A small contrastive image-text model, trained from scratch.
Model: 6.7M parameters, encoder activation gelu, encoder patch size [4, 4], encoder depths [2, 5, 5], text encoder width 256.
Training: soap at rate 0.0029, batches of 256.
Data: trained on flat shapes of many kinds, plain or patterned, on busy backdrops, 97500 training examples, 35.7 epochs.
Rows from block 4 of the text encoder of a small contrastive image-text model, named by matrix and row number. Rows with one number within an expert belong to one neuron, the router's apart. Each number is 128 + 32 x the weight over its row's rms, rounded and kept within 0 to 255. All counts start at 0. Numbers have three digits each.
After each expert's rows are labels from the 100 texts, of 14848, where the router gives the expert most weight on average: "tokens" is the input token at the peak. Only what is clearly more common there than usual is listed. The data: flat shapes of many kinds, plain or patterned, on busy backdrops.
# router: router (text_encoder.blocks.4.mlp.router.weight, 8x256, trained with AdamW), inputs 64-127
# up: expert up (text_encoder.blocks.4.mlp.up, 8x64x256), inputs 64-127
# down: expert down (text_encoder.blocks.4.mlp.down, 8x256x64, transposed), outputs 64-127

# expert 5
router.5:086156164125149138128094115139170119110177190076087192121132088117109098066120135097166163145104111143129157128196128146104124157189146048084132081172140140127076124090148146193148078100137118
up.0:127099133123154180139105141166093145132156095084100063123129139147076098065150096119113155143147129178143075117133076154124162162174112132077115080156190148116072042114152108121119063096180143
down.0:124156146106129153065112128152134080104098139162167172160047134171116164168124081163071153106099166116116104118151150092092189125148114134167150132143161125098088177122153138113188134136199134
up.1:134140160115068070109097175151106112096151093080078152178129136120160089070128106137090152132104124168150139138137121142141173161155196102121146117147149085140154126114098142160111209112123127
down.1:114165082114159142109144019127163122138117115125124158158145130109164195129164178138138125075113121147104083079055119131092104133132135127127172153165132138096116117103166133146148205181151136
up.2:103117125146131123098093154115183158166086078123162146108099134104130131101150145081128143110107093171168142142109151111138110162162191128156095137099203103149132112139112124122149151119056131
down.2:139107155133111126146112049154117131134096175132131130108090072144107177077133051118133114114127175122135051058135104075136125111164088123130148141157143125129115143082062084170167182114175102
up.3:153124134111164123112126152194111169146176153141193064080182109148108131132182135155132143069102121153155148153101178130156117150088120095134112173118093066042120162128151193105165137105080108
down.3:087130141146111129162113125157123090076123127102125085143143073156120119142091114117144136143149140126123137156112097137118166083065108107128120088122100152141121130110135124150131119128040123
up.4:087215166142163129146132141129109173125174142124111157087094105143109106118156115143143123133147122126066052161142127115164187077118140043151113111166158100190173098130139135148076129120124115
down.4:189162120108135126175077122168125151095086057114148100124157176146082137133103086168097165120074149093119086096128080136119163053097128139161086150093118145061173130136097065074102158116095174
up.5:104076111105167134115112169162184096108144150186173171109103140090157205079149122123112153104073064107168166185103111157138064107154150115209127146136130070150147149086099118112075098085159116
down.5:133147135117146160111126162130191181100128125126133143141168159108187120142055082196057138161134072113103133123170120127113158112144075149135127121143123131134109113124157132124148076133144098
up.6:084149162102155129118110144110133112111108141138130117115096148164180079143094108087117146104109129097159160124153125164136111162157101168141069161158121177086163156162152148104123108180133112
down.6:087137098143113141121071143173149165179170111147147140070072081136140089191147160156151092019107153163137151191147086124142068069115104107134113145138099136092160140135089165120103218128073130
up.7:127155067086118117148155121134166155120154136114157064152081141170172113140108170115101113132082128156125117142141114177141199102106149106137177127148097099047110144134148111101100127163162090
down.7:125207117108120154171143080091128128088148120173141126156126060189151152140140114143140141130141172073143138169107086132117199137099113164111075098128134120075126067125166099122105122193138137
up.8:125142117170182087132098169166080118102171127113149140094103161205126121122102117116060119086166154147078165116160103173137148139128162136120116110149138102142121071118123132122083118175100062
down.8:149192140127126133137166147117115135112142140198161118103149112095199166159114100129050102116067093075095138133102171198142108167119141147094154103144105119058138142163165096145139112123146104
up.9:153114124208134151140107154167099153076097108112099135131113108166156161150180138142105089149123143117112121083091138090097098133080154170164082186113135194093129160154098173129152101125138130
down.9:156166080101169139096146195148114129125118125186100110100094165110149101112152167170094095141153104184171056130090084096130109158131130136143028115107142109119137087116145141148081144157219113
up.10:113126178118129083089084108090132080130180097116179152123123135119141116131125177037106080158174096144093168195075068033095146053139127165123085091110104118137167139127118130162096127155148132
down.10:084123105034143059161141150088121131065142102102122131108157160134164151077130178131098127107150134133172170094095128137134129126160152112173081115173102089102108108157109154118075145090097107
tokens: "b"; "l"

# expert 4
router.4:132103134131137129126131143184133138143101127112116187096142114099119145105121119118111101122128143100092113114123100158107103092176156150102124143161162132114160040154130123210119134132177112
up.0:134157083172166100074130142125081115155125118139114173155113108146211081110095083162099119094107130121124150132181131097189071134236136147124122104102059173047140170136132127090153096165179148
down.0:069168138142131101105086105120165124115156106122084128101092119112128126183083134212143170176149098132127166137137086117123098126083181159157139075133151108083120146116076101160132163162114117
up.1:099086127135143163098162135129065155092146134176164119172146128114143116081075178132096105098081124092096107103143159117141187132129174145193113141144101105118115113134098112169103110170154132
down.1:088076114125053141112162137164128131154121137153193181121117084120123147168138141093182151130169178087121153133088065179189107151142170112071079145102051099110121145159121103135160141110128156
up.2:138115112095073133149160124152125136088063121128084178103097083109064113110127191146143143082120069120109134012064141099166088081178147139058200103127090211148083158156131125126108143085116108
down.2:134162128083150167149149089110189184152137119095124109177165094190168111119085158085119143116110170090068138113148130095109156145075095061082123137079157139113081136144117094080189127087099114
up.3:143150079117116123119094127065119110142097160136102115082134133136105144100142161141082162137148164132092153108105147151192082159162165106094180124183100122131125109130130130180188094048173112
down.3:156142142133143172075101160150138147172149150130093154169190159139165172139162130179092138101122121127130089160146085067109086193155131150133108162168127112128141114139171123089117132119167101
up.4:131115106128195111131138142074096145181154169176045155096153138150051137103093172096110144108153104087096127111129155121073129113128165141129099107103167117102148091069129110158198098107106092
down.4:139092125155157114126178126169178140179129185113162136098145101148149124154161097126125115162072078150080120124162088148159069162100146130066106126099198090140061039121107131107146110138085104
up.5:116107091138113107060091119142154114110131149109133161164123118117117121207161118145113124169116137123063202102121108074190125112126176087085092091147141159084171077064156076167075170137114114
down.5:133199172108158096137172136175102147174137143122174147112191117069098127117140138106111063124157115083126132179112129082111151184033123174142074182124169092116106124153122136100108148086147125
up.6:122125174127135128178133135100141165167134192102166082116120072139069118131056064067118141138121218133138141131082105090159096121116142123158134136105125161157166127144157122137159082110079082
down.6:110140125190128097150073080083081134146146119136148120154103118175107161097137185138145153096102106109086133114131145096108052158071125106095125161154116139200155123128165138087172065068108126
up.7:105132131071167150063152136140178110169152076115095122081121147136083127144081119119110138173131161155163063100133154110189115092172133118125113088069122067203071185174103111107132095073084109
down.7:120129176161110174104119134101139158185130072091096122150153089180123104071126117129061110113126116161123161139107115076068137206175116120104084182131074111164099128118136085112139148127105099
up.8:165146143090103124108100111120147126101129155117110108190083087129116079135143109152158198148170174162140185107121108100148141116156127079106091103132134177147146171131169138097164067116146109
down.8:155182115153129125084104163193184074060099094119174169154118159166057079130134089160145147147119113133175103146133132105140167152120161126106129160107098125114141173147104101156187070130166132
up.9:054145110174092126076138075146123096096161181154111185083133117126172118119115103088183127118054153099130107102134090117140056061135134110137095133134153188112093078133146112109069178109094111
down.9:157138159155157115158120098142161140069087146140105147094141162141061099130128102173128108070100140077103133187057107173180097173117187123154108130146130128093143137091100139127152126104110123
up.10:054147129000146099089145167146187098098102132166152116104091116033168135089112113110140157141115169134160108106140140129146152145135118151131126131142101147097037145093103142112087122184134098
down.10:155171114208114155093109153136118163146113112129123222074148127107139162103127144176078134169115133162097108121123096124158068122182166107175148131118123132110122181159103136182145106119097142
tokens: "r"; "o"; "g"

# expert 7
router.7:163172117092094156133166087127137099139111136183128121187147084185185062077119135130111138113098160116093084163161175130142192106176130125121104138167098087089152156126139123138115112108141106
up.0:120140097123100152072164112128148132196105087142142060116125141050137107110048160123115142168171122125135120155098141120141146096108136095109124100142133117159149125096114164142127124141146071
down.0:177121155080152146164123123184131110160139091123118196137174136131087090167115122160162150167084148106155146107154158179124062076141115151126142111154060050118121140150119035145101108126131128
up.1:105088074101089150109166104102119143131085169128166095133141115093168134107102096080113109170145121167124139151131117077129154168120085116123137107142130110129174146134116135124160136144132142
down.1:233052079106184151129147132165091128102132088135083122086132124117129154129135112149090148132167142108125135018130095110158140106089168118087134160097145120077125111093097158109068155090146128
up.2:134129165162109083139169081079143142132114115186156146116109098133151205129212023148112141118143144127164070164144170110066162085126116133098159134144174058147187105110064143112197122101143136
down.2:132150079126097115166110096146105076142115134142170109077167102154167145154148129145026153125150172116160163134039100124191134172173141132157162104165215095172143086166100109121084134088156207
up.3:120114140175075158127082138150137192051099172100152125144140129098111149140119138091090137186100107182104136100126097093090122159126091158119141096159140111143104068156108118106140125162096085
down.3:194154121158137097152119098142131106144086143058121145169174116145076142093203119087127126116135091155141128101147106116079088143137144040145093127180134100072164111181115147087120142095114155
up.4:160131062130151036127165165057145065127104108116178125128164108116129107157177147116160087122092126122123056161139133145135145148108162139118114147056039104108134183087129159102057135106121173
down.4:131117132141045166139083118134104198127167125159148121097132155137106136117156122078147112202125085120067106087121086130152073123095103167103126162058214122103167135110125142050121124142138118
up.5:124150144108115150183134131140137115144172134174122136100088144213123071107117170093150161113080130132125120094104165089083133159124162107122122148096112174093096104131148157126142063131157166
down.5:178111134090156081097176170126130170091127119171104126138100161099144160132133178124120133042177170096143130196093072193143113161139066133183087130110071133098160179104150170130093177133114120
up.6:104152146161134158084129104168127089187072111132167123186115096106101105071101141114126107160172126111137121116066099153108145186099154072173151142086117132142145131138113182159102152055142100
down.6:166126165103111140126121157069141145128147161081096082054109212135062179081115108134140106158211163107094121133126159173220096123110155130161117157153084091064101149133123076123166143126162054
up.7:120201115156112055099134112115148135169135069123116105102138124083121107111091140167155150099153086120098088124062105096133137123104119098105186108128102084189091154111089088099091139125120144
down.7:123167214100139098154118133077076136083199113144124125184086131082188130139101112124090110166112175072109162126097158154106118135091156160115162087145158132136141075105140112152061116131182177
up.8:143104108128098079176114125094168103111146180125155130074105153173143114121164136174107121130075134113145171112127101111075107150132162178088173173119103185099085137179175204122103130134146113
down.8:108091096090130203083059150140122151219139142127145123100161119137079131199063081107114178127115130072148117065080152113126128058129131130082109128161160124135175162109124102094152097150126104
up.9:125125139094192180188124102172173155088171170095154162119166111101130068099057143123148037134134151158165098058112131088116156187123153101134156132150169120141164165088103105169060163130159151
down.9:129143106077117134153110168136135110158083164125152067099114185107117146117138112098132148118115108146118186145136119118097117172142121110107114151171197143106123112147119140105094089118115088
up.10:143159095111112086107157106111084103126138119084093125150095146098121129077130209102152096099098079153089172217076126093246172155141153038116109147110089119060130110167126133113149119158109124
down.10:142097127110118138131110131119141137161133070167091144135129168154137166156082113207109107194213113109151152113129156186141104134144140167115112134153131096155095142103123112102135185127176113
tokens: "n"; "y"; "l"; "o"

# expert 3
router.3:123137128110138081177159165094093194101111115173161144131068088168150153147146177181112101091149144136157068184109139091191140059119139133131109118142113139102146075092093097114076145079155168
up.11:099159173081160091194132182103130169080128123139104155103070131115105133077124150135109120056166152134143127153100164122153143104106205022106142111153073105152114102133135182090039089067117142
down.11:192135128114134152099124153179093078158137134119101143106140217132136123146098113146157182203116108152150188050161128192141140171151077140190118135065162128084130153120141160166141160140094117
up.12:141119104133137169082148092077142118146114133074128084159103159099088121119131129085121198099137086134115076138164129160094174164161112122108114097100106117130181164107146170157135167158111131
down.12:112096125116139102115147146113139104071121139082133103084081161179164115127163142100097148089145109163127204156119126086123138184122069189131123184081081137121130118147164141149122164155091066
up.13:140150132134108203119092170146154118110116160163112116102136130116077156136141151128097207150134106068155107121108159097178149164134138061088112115176081144159082118174130145153158147149110146
down.13:107111069164125134103159114088184085147174168116129138097107135115122172133143127136151109134157179154174106134084163112159127170123113185119139153147158125202137158123098069118131089100086164
up.14:132086070106139186204114112135197141090120133191148108108126135096059113155127083106111130107225123158161199086079149133156137132111131083125105131126181079086128164138083182172175144130170095
down.14:147107130114103166192093113151128141158122184146125161119124115174127127104144194118140117145140133116103194110134148106152177232120076106114137098131149146121118112158053100157170132116148163
up.15:124101078159063132111120115073213135126176125021121123118161129130119126176079074104139109176114147159099149107112101178067102163073152094172155111123120164136099209140099173121135123146142135
down.15:121094120143109087138165124146159150092120141120091160095138161088095102150090129071160143171109131122157136058161089124110151150135099103132123102129158118131093161117092172168107167110111102
up.16:144098088131137063102152130179155138095084118075166142129139098111116154154113133153159089129092102097088139151150121128105109135137089155161075086105106141144144137174065095141117145107118150
down.16:082101087169119127159050165094102098148175085161129123157115093092108152131142175118096101113128131193110118139126114095106156185143150110096177123126149152136096148082159110121132142088140180
up.17:143170128136140093138140125156167183110171119122095152152110100127094219120123101139136137120159185123071187098138176130144098089146126125100075108130107086176050102102118073101208165143085108
down.17:072097090098101114122132163116097101160083073162145082127187150137165124158106141108104167110151151088128138178157108127123104204108135177179119113181084101136200079133164119124111122139205143
up.18:102086086114167106126181176123132115103133171193096115149164094094169113174105135084109114137112086145129159088135152157133146138107185086089155082094188140109139093144176138099111064134161189
down.18:084157130132120099143080161137101111109210090091162138170162077088152184090118078160197125100097128110118156160164133181122159184137066080144138145194133105068086163158132192142053204152143163
up.19:184164108138154117109172135202063113172132135116135111070113129135097105081162108138099131103178122139119140105139084137094137214158110108142072103094099129088145127089111152130192106179163147
down.19:135125141101161150128111147182116122089111157121162142133163177097214125164152112078127119117142159130093106072116131152111177164145133131113185149113153110090127102142181161135212094139086123
up.20:113139084120108106058159124126097108152043139178138113140157163134162155186126127111135106133095056147127153134125131192160159092158107153124120094113115152148173134148134155093166125157113151
down.20:110135135116141151212091169105148123111198074114084101100083115143148103126126172157121086126163079101143092129160179111187147187087126111100065135113064169091142079149108044133125144144133102
up.21:105139122078092119082099129163127139129178155123140071134140143147163087122063118159123122112155161066148110094157083149180079142129171176130113152185140152125138132182076133138151153162162170
down.21:083131131089096062151139138195101119106088071087105125099112143159127156131086151174141063127071137171109091135160127124152098106139053161117165130155123169080144130133108079070163165106125021
tokens: "c"; "g"; "t"

# expert 1
router.1:158118135104160066119164087152058125171041123157185070087103173143110156155153219133113129123148114105090125136119103143101128156137147153090151120083102072169157126129144123118225129153139161
up.0:118111108120128164118089168140135090082129101105139108153102101079130149179144160112138124132082068126139169153090138160123159107104175139163124183131122102130088126136169164107133117126113131
down.0:080206074094113157101177126095061144104151124156129146144122130119118158140157144110178142133121089123158124107118086089058160124111097100147096113109110135175169109148162092162145161206084144
up.1:084129199143133111152093086096207182166069159160161143122141122101062147103127155098133143107212139146138148097083116207147142155109146129114060123127122168130142154120117153148125153119165097
down.1:136152129134146169107152115144059106140133119134124127185129123175084095141094122179093087131165125168116131131100089148117169194199106144078126148164126117102061042125139146107137174074157167
up.2:124138112174126144157156109197107148146166132123109106153113132153118132075137119139147173135144105154056096117101147144125116126147107124102136180162078154160136133131096110121145125114135105
down.2:111134143203078123120123116143105098173136116086149128101175120124123095108075126134120109149194133117132134185137127107147111129084125101115084070113105165124175130094083127098134166157162091
up.3:099141068103106138155122111144180149053162158088096125102151169111137159163132092146065139129143134103131074174123106163094169048143133136096199095184077131156153162049087093152074151081113135
down.3:171157094093163103090104084125189082070148121162143121079159091170123144144152117167119164104144111143153105124166101155134140137158167067102116147106157125095103069145235118118101199157126114
up.4:139092108161146114119109185138132176146134136114113130123143130124146112135191169128130085144165148148103140167157074109105123145127169131200211090146147096145126176146117119169069148112134101
down.4:155158109081086088142128072157138084116147148171114109106155106136104139083156145097107156105091161082124170129091087140125160130097087151128088113094080149093111133123123130066126217115107158
up.5:061153143197193119110136115203106131105179204128134135113120145132169188136090150113165094156148102081180088176107148074113100144047180125192093136110143160086104134149109124199090102106118195
down.5:134108142155116159115152188127159056164113202131082111110149126131057124130100145141126153128163093073114072161097109111189141118181117093176089121125097111089115151147121142131130136152155173
up.6:178131089097126104115185133152120128144126139123148113086104133114165057158165199118102101076178061122107129122111094153120109187136112125073103183140120073077103121106164158158132100094171143
down.6:091079137121126113112105154092164148093136117107093130146117146131115180158134122091130143176083123128122107166119091140143166114104115155128167063107135163125136156127140091120116097102027145
up.7:061082095085135100113093166106076121163073103124188154109056117123137122172110064103083110104100084086123126112137157138164074118120138145081130150106131113184123149135168144093154099130090090
down.7:163122063115079095143183111130081107114111109128135164152105124179139097091082170078179111176085108113115079142169074150095095132133149092117173097145124143121105154122141073155104072178192130
up.8:116148075081130145143161135069152133133141073196177191128110092164114132113076131157145127146111114142111166150160164162124114096150107103155130144137094169116160092147161120166100134127156163
down.8:113090120174185120137090113154088118101094205095156145119121163085136131131187066124149130092121109080150095119120133085147108120150131075083142103127162090112113113116129103106127050124097151
up.9:130135075164125155121072116127123194115054101137132129124094166128137083130147152164191150100129095127181075193092162133077195073137162133061214144150143161139109113128111164070141118065088128
down.9:166112132129164115139145110123164157143127134153133120124105120093146201153115159150131112109113111141145173087118102118135132121093153146157126165113105152093119102115105151100097177133077127
up.10:100144133199143118117139169187120114175119108136075104052119113142074145097072147159122154114130160116113120204099138076169155086128140162156120122118098098092148143138103145146173215123117143
down.10:206105162110128143136136125106151124150155132097125104138128104121124091147148136148129159138138125064147104158181094159141143161127143105214110127086134124063048139136155133117097159122115110
tokens: "c"; "d"; "p"

# expert 0
router.0:106151139167119089174118164079165149065159109124144101132155120128159105135114103101127170125180132133080139152085164123094110123126108116104086145188132169120137177156089139121091127072130080
up.11:146132070112139130151157130152134139122115064098106099174128105165143079129136132095139098142088190127099112140131158133110104150071138139131122082077098112163083061129161119092086174111082102
down.11:118149142066136148172103164166105089111176166082136126134140114136176141085125129085100115176133047148091127117086126154128146139108119114104087121161045078071198155157073121072110120142145103
up.12:037128090084111170138087174170136131115170146142110099134100137083114182132144121071153127116130167129100121104100101098105060041108123144101135156146139133155132083055128126117103130130119107
down.12:105123139123067136109122161122106107115138091143101107122127159134150122135115092035134142140059180146108114084135139176157160123108128123100135150108120147112197071108130138057102077090165095
up.13:109111151137126082142162105068147103156128135134110124099152153095185111165112136140095122102099080156155107118164153194062125100139067127130123155165159163148128120147186141074173087144150078
down.13:085162145057111135093127159098107136166145115157116171130072106101128094055107069135091114133128101074149107154141109110172140108135160121076123164178097170116159122159117143118131077121179142
up.14:132130116078189163122131096172089078114120095110072129146161110137125127133112143082119125125149156073117197097145158153108142113147111086121127127091121152148159170127112088183116106110109141
down.14:112123167123144126131123139157133085104151123079118084152139121173125174155093157135190094113077152070085173094180103189074135097066044153185134104091080045147151136108124122100139091123137092
up.15:147147116131167074125142131190099135154142115142175177077107161191106080100101129070113132151135101178130075083123151091158049137073114145121183117113144082115157082146150222143160123124184103
down.15:074100126117130139163124183113110163091104165073157135122127082153154142160100127177122164137180168109126118074144131128095111058082070090119144165141175113180156127134065127134126141095098147
up.16:126086170165116106170071134076176121087090095106171145124123158148150079121156133119127131168182096150152182108080152156128120141142116103160160152121128199135092092105147129108135076117172133
down.16:156105169152144158088132115122125155123106145113148181123115147169086141124052119068070134188140125086138150145120141096159145158050146153086151046109148122133140111122119123114192068114152096
up.17:111128169106149088124178118125121144137081140147143103109156159138148126170093124128146145148133101108090201102093093139141127116152151118105139150182133147151127114203057150145120107164106198
down.17:090102152128091126131096117095117135128103143135136131164116118150121100077127128132111095124104108051076176103130200123190123094115139135146130155133140090114117183092185163140170019136166184
up.18:133132141157094154128090068173089158141126164159097126156102116122171204170127170171149094152146153131138087119126141100122174066122121139093117139132168092165130157163111160151102101130118111
down.18:070099122139163119129094126090179103143125104100170141122142073119061159110107106083146090112122128106105163095133201116103159117162126146171171165095117132177180157094104138066168124092162135
up.19:075125125143118080143179070036123114127166161120150078157164211144133079101110102183099163128168148099189101131128105108145077146128150154098129135167118140205207121112184168125111101127151119
down.19:052171133147120105100189140122106120153137131093168160108134136113003141186099157098149147081115067116134168132165081116198083168187080138101084164139165161132130133137119166112157118106138090
up.20:134123104110150093134119088032192205092101163161077105140167109145104101107144114066061153098134080109177119188128169115124144094140126127115108077153175147152132097155180120172185177103112105
down.20:106111147122046145131133120101085046133123090129142136092118176102201111110122118187099135133121109106166096112102118144188121203105166132116124144127154138158196113137120079144149135155134156
up.21:148188138108143156069130176083139102133113066126022122145113193128135100128081162148077145088126137108131111100100105114117166196127126147152123125143039146081067161112100128185049146113171136
down.21:092096161065099146120170132119157103136146136097124098085134130098129110085131152084163071089109172078119073172086248092109115183108097117133157129115165171132104156114125144156108150142155144
tokens: "r"; "g"; "y"

# expert 6
router.6:146111123126123200051125151129151098102184150103110136131159134094122117194098074071158165156129136120169175100137136148101102167064103095166124129134126128156108164139123143158174122172058088
up.11:178120108152110156162145144118128152194117157101196113089140154107137080109157132162069103109204166135081114136165119083110163115128167120117078125151066139127148117126080111143166094094128098
down.11:144107178136104173099080122107107123101157152157144139171090160108081136169197093070129144120096129130136134163050072133103105136100100143148126120070196101118091110145082127099129190165132116
up.12:140120132105135134133099139180089129117153127127217088175113158058055135081181127130116164076121136162091163126132101091087101102107087110156121146118165116132065133147145135144168125151147136
down.12:109098161132116124202164104116116147159104132125104151104119135163231149181135102092096134132096122111154084124127068121106175165138152127081185105188127113070194139125065159123068115056164165
up.13:168139164179051152114108166087142171140176121149157087136131090143164104087068160133156191141136119104136188146142060080163113090161129125165115155093104124164179106191151108139152157100122124
down.13:089120160132132111144157112138073143152122179100186138094142159097058084153162015102133131076128125157113120134133138156073095170120101125104037161126117096128106102145137126120147136129086130
up.14:107167121145126127103180137069092148165151071097150149145133124162167067119117166108124143106087121108124155128095133107097082073113181156147114140171176153154149175142087166122163146129077136
down.14:116103189107105123145086153143201143103128139111098070106091182134164075105098096083111127155138117157110105141188106102122178102155158109143186143106055157091125131058146096114027182094130106
up.15:099175092099131159108151111162117102179102086143076122125138186155183137071093085160168144128108114059141144146093113133119105121112163116112087147091105133120139110086141151137111116079163091
down.15:093129146130073124116142136128106132117126154167114173172110159128130033128093077144091076107145134179156143126099189069155157069122134132144132166074140153165127145070134095125138134143111123
up.16:122085152139144068137115074161133146177106141142103149142111142098166120101126164120175113160121103131099072107187136101159107097161110189128125096100094162126161156188114153170101166123104164
down.16:158117160134181175145120118135087105144138078139042141149073093090166090090135172178101093132144194167154105148140155104102084106091085161078064142191142139130068167073141172136107163115155163
up.17:134150141109142123076189085149111150112043139095132089138117118048174111140120120119107099159127115118149172106166122109085101136129100097094153137156161176153077117141149150113130134141079129
down.17:144090139106153125086136163085160101081084143140141085145135135117107168178175091120099095130107145165161156094077111117179190070107114136150140115139128149126087085176130033168134154130133109
up.18:101112143189101128095148167109131099122082136174174123105149079083121150213088094131171182134120126131096142174070136073070135059173141138144133151183108129177138105172208127111147107109164151
down.18:174129136137150157125137117149138153075130131116095095114074133115110100162200123160116112164153138139119150150106136141114071139079187125075077169063173106081156187086122106158126122145069124
up.19:159194153094144086122173153116147104168153163151141097109151081193105106162124108121171157138131128129174097117169111165141152098128113137103187182184137114090077163113116188131032148155116102
down.19:089122104203093118142075181151130152188166120123150200125096087096132148098169133141057125106116114144066142116163113093134094163175138094146131161184109127148161165138107102108178097136127139
up.20:118100106171111141148186165122112136190050105151041129152128141085107104089148099145168101121198156105126143137154112122091067048160170143110117107108057152134094117144132121154146117131109132
down.20:095122120186118134095074115115128102110123153207144126164142127135099103146125129166119137180137107129071131149115148150141102143066122101164127077099122143111164130106105156108118081123147092
up.21:137122098199129115119168121088097095200154159087116062139107161147106127125156193155121116137131109161140118149124115133094174094127109173135157157142161098150077178111111101088187120122146122
down.21:140201109165127148172132109114118155128140119078058094142111158128214205084179190109112169135168107097098080143085140057128127148127101123123126104152119079137094137157060140070199098122075099
tokens: "o"; "s"

# expert 2
router.2:129143131143133132151176124159139143109124108064076101148137146102101133057129136160109081138129074135128150189100126101169124172126131170162117127101147127147115152115118119094100139136142124
up.11:087131154144165120114143144088123181176087113125138176161178081167145155125150138047135125157139152111086130146151124131098132101078195047113176114134134102157141117155134139160143160172094082
down.11:146083149141100198162144138149157110098153120167124144137169168192156120091114058127138144136122116139155118155115104111113137145135180092111140123152115180153139162134074121184138077111083136
up.12:063117057112105136121132098112116095128091125102119146107116124103150063160176162084177125120171082171108112174104109179134124141101134130147119106073111154200120176088201125081150138104107093
down.12:163120213144163122129133066172098117126110132180094186105080128175089098160111139143079123154043100088072114096148108121147148145113118153098163098088152091101099143173155133127173163140138105
up.13:150115138137078141099056118063123114142137072174152091174083128111096139187156095146113110156118100148109120090145140131160152124166112134130133150097138105146158115136144077055136129167106163
down.13:137114104173154120151142162138190119173082165159099126148146124114179144137087116160118144174098180114101192149118147160112103133105111120072086127112097149052063124127126124148194167069094141
up.14:141131068115127117125095132149025130133097103130092090146079154128151124118169083111143114100094069106162122171143075132131145176172177125135095123146149098111070079141061187130142137155122134
down.14:104107134120129160185178122087149080109146140115111083130164123183117126085162115153068139085168099089079182129086175112127139103128103149162083148106076136133109135184133105130109160122077158
up.15:130134134136110164106123150131161144113176111192120146128135093076122135165141100146167142097071153104172081073107148152092127107101104134144175118127146180141127177174121105138137152075177109
down.15:160122173120149157132136142132116178075148152058138152206184151126120196139083132161178167123155137137100163134158083176098108144074126118122111110073121132154098141042091161130165111147090128
up.16:107125168123135055150142066148137158169087151115206127073215178101104150080163143152151130139097083119139106117115086076081114132137096112115072117095170142151170165110136135137172151135141153
down.16:164119099137034146107093129121101171133174088117141130045128179109143106164108085138155144168148169093119179166158182128116130174143034166158144131064088163133158138155090072095171100119092106
up.17:133160098153117123060169159191100115115171087119103114142178111063101110148070170145128134121153116117110155112098167136158073119081147095114110163179137106106163110133182118122084151100140192
down.17:129105043122057140130131111156208179110113121118125175150163158131128141155130133099124049101128105082130129097149156088138205166117133111121107106208169168144076071143145106115152165092104121
up.18:180103166098128137103129177076109111164202121117120133155136150144054096124161085216148146125088193116148171157113102082103082184116125137156075155107161058053149134077151176154137170136162097
down.18:058121130134160110112135149115149112148161095117117144155095089083117159094184092086052081163112127110091067146106112160163154128150143155128086053102080081117077086172187126121115114137084109
up.19:173095157127153112130146104078134136111111129166143082073129123096158154154131127142138149120145091157169142099143080103127077136113094115179150146114124116067090140105074107177120148111216138
down.19:082100100123168130111126120098093183113138115151164132097105114103175179124096100165071121065157145064193148159145056099148146073100114089106140113203070083130170173136162105124155183090089113
up.20:111142144120143040103137162175104204123124097044074112140123119116086136123154113173154135113140088145107117064095155145194162108139149157058050100157102101137146103147140067133151087083088132
down.20:115042109133149132127113108098143109153115119104113092089143115131111180160161186143190135101152161169096121137150116077062096139094126145161110149099093138153144080147134131096129108130109084
up.21:146139149171131120075116151135135188119188136139141134089066075126148109152109176151132073151114091144102097129125084165105134110130169124185122131132061134162105050121113120077146085119115128
down.21:174117162168168126158083126049181116109101129186126146101128128147096197138158100205138148142119130146129102122181183127128137135145102130085143132178154138129154142156125154107130174102164180
tokens: "p"; "i"